config = dict(
    model='image diffusion model',
    conditioning='none',
    cond_dim=192,
    head_dim=64,
    inner_norm=False,
)
Rows from block 3 of a small image diffusion model, named by matrix and row number. Rows with one number belong to one neuron. Each number is 500 + 40 x the weight over its row's rms, rounded and kept within 0 to 999. All counts start at 0. Numbers have three digits each. After the name is the row's rms in percent of the matrix's.
After each neuron's rows are labels from the 100 images, of 14848 (inputs lightly noised), where the neuron reaches its highest value: "strongest on" is what is common among them. Only what is clearly more common there than usual is listed. The data: short English words printed on busy colour backdrops.
# fc1: MLP up (model.blocks.3.mlp.fc1.weight, 1024x256), inputs 128-255
# fc2: MLP down (model.blocks.3.mlp.fc2.weight, 256x1024, transposed), outputs 128-255

fc1.534 146:531544449513545491528541521435471471503495467461494495486526482460434436584520445396449533543473519466573548534503554465454525513553500434497460541574504494477521466594487507413487510548476402490487478529497526442608558510520518537505454526509471482468483468511503492547485552561533579512463582550517531493461517519484454459422514539488535519545497437459529459526468518527477534536487
fc2.534 194:493410600446417518479532463463519528504529491544565473496570473497538538447512538534567484474494537526484478516450517491484495531413518542490515491473478478515512527472533520504540505475559593535527508552524438524480511530438499482539486467546482562456547496554533466392419401498481445442505434483465534523529492518528439525492543492555544477447531545516425540437455537487510535557510
strongest on: bold; blue ink

fc1.371 109:592405386495438554529585520439462510575469426506498495468489486444497540505517389455461484472511511501514528475505550504465523443536478501495446465512523567512511412503560566422526485476442490468461508548502462446457582473531524486538478614510486476492491489554458457498508488498517501496475513533485477513472496493492492560463490471462495544520516568573476501480492513544480480531475
fc2.371 089:366574532444572481447446519487477485422493513536487478493542503573528441552443570516560480491458559499501494592457435470544472504510550502489484581523532447464432546466460520526521453541546508500546453507454529513509474445414435481474501487507486494588522473510529547501514482509459469522527537513493493458532536605464503508563530534571506501473513556547466532451522510513554580536560
strongest on: pink ink

fc1.476 030:479464460476569437466451536475505521558497499446516524491498524466420527451536476472602464535489509506510464496487497486461529421457494441396541476481520578519493519492459498477488498492467534561527556450479552530511552450440535562508539481535485520542482541533485547551503441537507549551483486529498435455487456485496473504508426503561405521525559478465452500498497476536551527496513
fc2.476 038:535513519479505550533478485530484542398479475566523512547518463491513476508476484504548572520464518467511545511480507470472481522566525590549521539495464383492548532504535546513454596470533484499462470503486487462475468542569470459473467550476529470491505452549535442473448537490468485468521508505533555545528547532522419499465542511451545483473450580514566521467455533425464442463488
strongest on: brown ink

fc1.649 065:518588503511522496506412482491543486547489458547466503487506483498537509505509505536609442491498548541430525551498481546634440605510478496572413545541484470448489538467540529508601480531515483426453435549523577504500457492496467494481464499529489487520491526517464555542627471496546484516444508466519541465488476531484533548476492484503496431504556414439488502378490562475482475516538
fc2.649 079:497451509472481502458494572534490529479523568432495507425497469523478491483508522511501465499519471552513532504475509503512541424520550475491501535459535527562517450498487521488472476544527514538442568416516493450468576488522563496420510528436433493524508448438482461506415574520474444596582562506513462515490530518507504468575512519515493461466522554574526509424539461540530510518458
strongest on: brown ink; green ink

fc1.152 102:529451449517473510489541545419446556503438484456405490507431466509484536457535482481501450495567442502477517448503483443455569469544490558567614413452469487489489440492491515456471497500465492494511482449497421583500594517546468481507522520499467467490450513432532509495439494483504418483464505508444446490500443466476457489492444406479423545545522540482504485512490491569508538515466
fc2.152 081:452493414414595483423436484524493574522506424550522458494500466479464519520484570526481517464466533485555498516554494488551510550500484493466514577581577525546447591432519451559521403480513496504551534541464568464481503480417494496515531513462453533589522460523477560579528531544441493468479513518503559515512529532541514461582536525512569475470481564554548519485439528520546492449592
strongest on: red ink

fc1.406 155:499522485510444412487549519494540506511470480445485535514450448500468532452554546573500470427509505530608505590416472554525518496559533564538443507472519426549536621504523515575531506489504550495510497529514467465512518485449576506532509561495477500443430483527461476514467517476426529493530517471478498532505513523468446516557421499546544451485503536465579489551447467509465432519504
fc2.406 154:490473516505483470504571491494529507476505501502505480479566480531604470549493489423503495551431512539442487447478495496545443494518516480470479514517476490446461486523518489518528471515495442390482440510501503566489497537502520539465492445554526490584555497512483524532429559530585517491491500462499496471465441573559535466429481487554443430524505492531452535550516450483478558492514
strongest on: bold; green ink; black ink

fc1.651 116:523415542513447544553474477471480516393484505456381589507488491483444452524509502533525446548455450539497430453428540507518443454514536428470537475501509501519519459652449512546501479466509469448512526488542427537509481529540546550499517513514531597555547504564495517463514559519510547465569527556552487511453428501503509496515498477493529567545513483484498428518473441489531571566504
fc2.651 118:507515539480444552542541408503499479450524499512480579578476518466470494481506578533488506465547511487493467538435490557477543497457536459510524438478482503487470402477477488491500508480541537560530502579498521478502510492474569503521542445516543535507531520536539521469420522616546534487484511540505418546492458451445458548511464498494500504514492523523440515544521450467521471506463
strongest on: green ink; bold

fc1.465 153:451495515490487464538518514538547466531479541531436527540517481496567517472462540572541497533538508568498441460477472509485460532519521510518622463468475491485499517498513496595513471430545595561519494455497469551485473528506502496469508450460545502477491548509476461437452471462488424461500403450512500485511488407573548475516529482529509489438542516510533561566529464491505517546476
fc2.465 192:389549389479544527526509535497488485542482455430481564553464517515504481542483525498453540550506409473534498497566476513569507409550504459497445497540535483455509504523497465449486503469434470472464463520468586455551473426493479554484486587471533473582425503433554504593574587505550514522500542549514496530462472453483581452484493532483496500531439488532472418485520502498477487550507
strongest on: bold; yellow ink; orange ink

fc1.46 108:518468480584459498469542533437521508456457502480494506542498494490478580517522512556544543505529516436502531474475487511486534493563497562542501445504542481454519477476522536492477506486466464468485484487510486519530496494540499498519522504532473519464542488453493536534557520502428568501461513524535618518512448584489440412500391510492499511514417504475520483518485518467543487524502
fc2.46 085:591440470464514477502515529545465482466494507410552522545538489513528520456539442482419519533535446444528562413529596506408529493500427495500505442496409509528497439441529489392445512504478499516532515529486490542524499497516443453502490508459511492493499521485546476577533440485520480549458481509417489547504498439499556535503468519475514453541527484539472534474495445558508548528446
strongest on: bold; purple ink

fc1.518 153:498468474513471493502487531493499497573490472553463563541498482472512519532533584531526461465551447469573449490438482507490535489470489513476499545463490524555522530525678525499526476492498501468511533514470426550516483456488493465472464494657515553518445483515520525461501466537534492529491531485436491504429517504507552505513376510471454428485463485500599498492445503451492495519587
fc2.518 163:525486574520530477494548497502516483464504484449462456455491486556534483484525420486480522487495507501499506533530449484487458526557495480545454450504499459518469458478388506549487479571487485470466425454559500490496505595535531506486488526466475419474544525403492591510461572501539506498541511469546529532536520542513417450497636463460479470440528476493433486537592544542465485518519
strongest on: green ink; pink ink

fc1.178 022:487508537503533549527541485456476496593495494448521625509481566482499487456493476486446513508516497521540481484526488451472507425461474448475490494494468525509522472483443522480471515561550492449512522453480519506515540404503470584508431573484493516555483534534526501524523483569505499585545518507481470432481482551477530542509474482526455550639446555514470493557516486522490506507474
fc2.178 028:473505435497442495500481456549485550417501502507467459541529481504560500454454533525487527559425531461486537577459485516500471484493512530512537501498515434556468570468535464518508501380464532555512528477520475471411466528469513460460529426523571460457573453501494493525474497474518509477524523545545558564483497510551422487473529539467466464411439562524476514469441468450514503389525
strongest on: brown ink

fc1.59 119:518443570538468548526492483436520508481475475482368542486550505465527442499535523524502432534506521488560417486419495470438465460480552392542474515456549506488507497601448537548476516535474461510504510546526503443487459488522558531470463452540551625516502497548469512408518574546507530486555510505515496478385459512547471513480539532455476552522486458539471434619536504473468537546508
fc2.59 116:485495496482513494540491424535470485457515552514518532482472538454474501490535548595544481462500521563420460489465477626503496495488432511508506508509453523492495466451531508550564470493523517555549465513484495501479446530625518477446535506498472548534546499539535647477479530578556548486453505553452493514512471463460448452480531454502532487539499441480508435475479498498488460483495
strongest on: green ink

fc1.115 116:528515486519554492511431491497508478509498478492419491469545465476557507507528462495517438533518526485555586539474473497502458430529516510495468536500528468449477502521458577513571432567467408450515456509499553470542562469541500515476422548532448517511503488459491581498497488514455518584503605521529527534519564548530502586554550536514518466485504468513491503474525495532493551527509
fc2.115 127:564452555514497489479462525471545525448511568486558455489548547501520542514486579525573506526508531553462498467440496484435525608468537465510512478487438497509532509519554563419462520521539557546527535533544496501495523530519492476529463449549504481524561514595464523453473441493507475538446502483505492478523557538500452568476487469542519514460525524538428602436492478503503551518430
strongest on: brown ink; black ink

fc1.136 017:541514463500466552494491486517566521382491515527546560523474498435443510484478529542539445505501432496573572475488556508475472507516507390523475554496461461485488478491425472464513468439545497531544509497519488492488627583510535507472504571465511485536581485500504471494480494515470510467500456418543564464474577529478526466480475555471505520527437532508457517441450558476442484485441
fc2.136 045:526502539527507452531462545528519496579522441412489459477581501515555501485536471506446537490498565462447451572547523501515469474478487613508540462544561508498525483505622537480486461557447493476468482523475512446513338477494528500506509491534481496526393524473439463492520504509534466496492543540457402440486425490497525484571558482516524507458514516505503514513505445529517546462552
strongest on: pink ink

fc1.512 110:496496520505558587491440481505466493533445546495496470494497493464447489522547501486515535545549514536456524466508507428453521546523504522509479490552480496510465404472545499431455466506470504574510496504486442541473547472479476447515443482571527472549529506507520512513468459530537408573409411535528454516485496458500521515496503420527486557505482542623483524426498533489534470525501
fc2.512 086:528486454437532451511564508468483507485461503489467490532495526532535462473471486551459468410472517496484520519491460489502459457443488523525535494459502535463446540471515546579530446488495545428495481483487497465468437565570501501460562505375464505486525529503507549506541575486490513478504570501445465509546515538526486506546518499457451456508545503467551494559477494502502503503561
strongest on: bold; pink ink; orange ink

fc1.364 093:573497482496467486598458492515507548517469482511598486398518471465503504527509486501529577469495580522483574562535483522499424530460506491514456534539496448500516506654513540429526436534518479477503515494516479522498495529504535541529464518531487534510519469549468564445473419477560554532499556557543478493516571511440498523468497471538564498420524460473497525432496521502532581545508
fc2.364 106:449447497399545474455432488441482487540605512517511527482546493504427511566473615503534529481479527483518496572435602445476481495442508533450496544499548520505550501496477524445514452523578512426562537493473512426500575480446469559517476562477510505503554474540496579516489522478471473459489470496532520486546536515506511528472570480536594542463519544560524521494413556556504537412514
strongest on: bold; blue ink

fc1.637 131:563543446523458411512423489523538502508486499491524473516549477472462501555539484508527530537493571453495570514492520498464470491519475466482539490495472504515538527499435536425370492540483579558469558550506452515506438496525484528486480477484475475498619504477480583524514484490532500439436517486548566526524496507516493469474466515527561513510459525532548561493500486489507509530519
fc2.637 133:545426478511479479570517544527467504481489514525551510453481506495441470472480498548484567490545481461552461429515528446422560467490511487478504530512416530547479476499523479478526520478500533526587498436501440595528522484643512468527483477507510566455447489395600411443529481448545545453511457543480502503571549426504538450475489507435483480478498535543506445452464543537509475554461
strongest on: bold; purple ink

fc1.138 031:511560543485502592505515523488524512532483528483505536569474516494452490510439570537474462467486524434545522559487482470486520563609556467576447562516489491502501448497416483554585523565563482546495434494509510495476533570542515494473396517443477484376449546440465461483570558503503472451478492540606481527512566471481527462495646500463566513494412439428498556559462540501503494490549
fc2.138 047:465522474534511508505534527534477535543518464517554457434557515553518513491522457578444472500487489540534469464500480526505478450414388514466534440480538599490459487504600497448489411395423470415490565507490527504521504484484513463536572454525483498564554460504542558499416532512518498550546575488408481421446497527535525488467434502499467434513544509601510492491560507520498559470512
strongest on: pink ink

fc1.549 112:537492538459498480541479478469516514500506469508452562478527476483515493509476526474463417521477550410538477530483559469520523535463433458522527535475555510496492510560506485470526447513460492505591523547472493555494456485467527466551571518502478460451477520482452573429465557475483433502557532432464466549502449515544424486480443532568551595485477537522525487544530486450578617523460
fc2.549 143:451493426517509514481509541500493505503489509488544425485507515476511496473546494529530574465438465607438571503594501524546528480569462562507510468525505488517507513518538463489497516484523540464399559493484499490506479471520499599468469484474535444562474484496490504584559493425522523550414446547566519475505550509384528398556492543434423453505508467472562501436499474511450426515534
strongest on: red ink; orange ink

fc1.741 157:525465428516493572564498551503492508471481539537520578452509438505513480509522505557520464556520464528517520473575458490533526535456498482504488450510568589447446506508452493470494417488474478475615541509510528597490562577501488487545494504412514488548528521542453410527566496470436486522532456471460446456449596484411464483506471520516505418509473498462562395529539480505476488519556
fc2.741 221:505475508516490488459533476487507491546523453448446457478525480537554521504524498454470488415490504482528464534515494521455446532541512555539453494476486422557452511494510516501511523546462484431412432495571490484501442485517517510484499531650474458535472502446511615549463537517559479554481568512543533550514505534556470452539558456463435479485554488526484551495541508487506490516557
strongest on: pink ink; green ink

fc1.69 144:474513507570487561519479499437544482484441519481422501505526546519533510477540479547532473544564515443514498468481509479496527543525526479481521468436504465487542529480478490492477516525527581550465504464467587510504547478562471440560510505499500444522533568475476545461458484454490468532411513443489532557518517528536476546493452518468426516450526527550499523547541479479516514544494
fc2.69 164:534440475448509506502513544523430503493519538457535464513496463477518499485463554486547486554488497470556449434423445506457502486438497546473508526486527527521494535531539516502479469510482493552593457508496455547509528475597492524477529491519456528500445449491522424470491473530473496533461458521479515474507557474496510451546467500525519537476424488504433468452453547552504575541446
strongest on: red ink; bold

fc1.60 139:555502540559533482594457542431479553499458492573501492365491497511545475510558463467575446518511463468423490532487459515472422564510540431535462520482498510532490502595524495455462515575476449527461487490533493511508500508553481527467454552556471526496491537469453595457554468488575492573516565450524475442521505561483459558487542460549504479495554444442459460423537539502480528541530
fc2.60 148:474504512461480510513516466514518566488461513465510515503496479469510570485549583442526571529574492542541511497519490445451570518542450511542421527516468513531570508499547479449493460467520502542510546417591531482500529462462508472473513512521531533522494477497464527602499456542491471510449493514514603468473554498426521473469532485516516526454477549453462528521526481499442510517430
strongest on: pink ink; white ink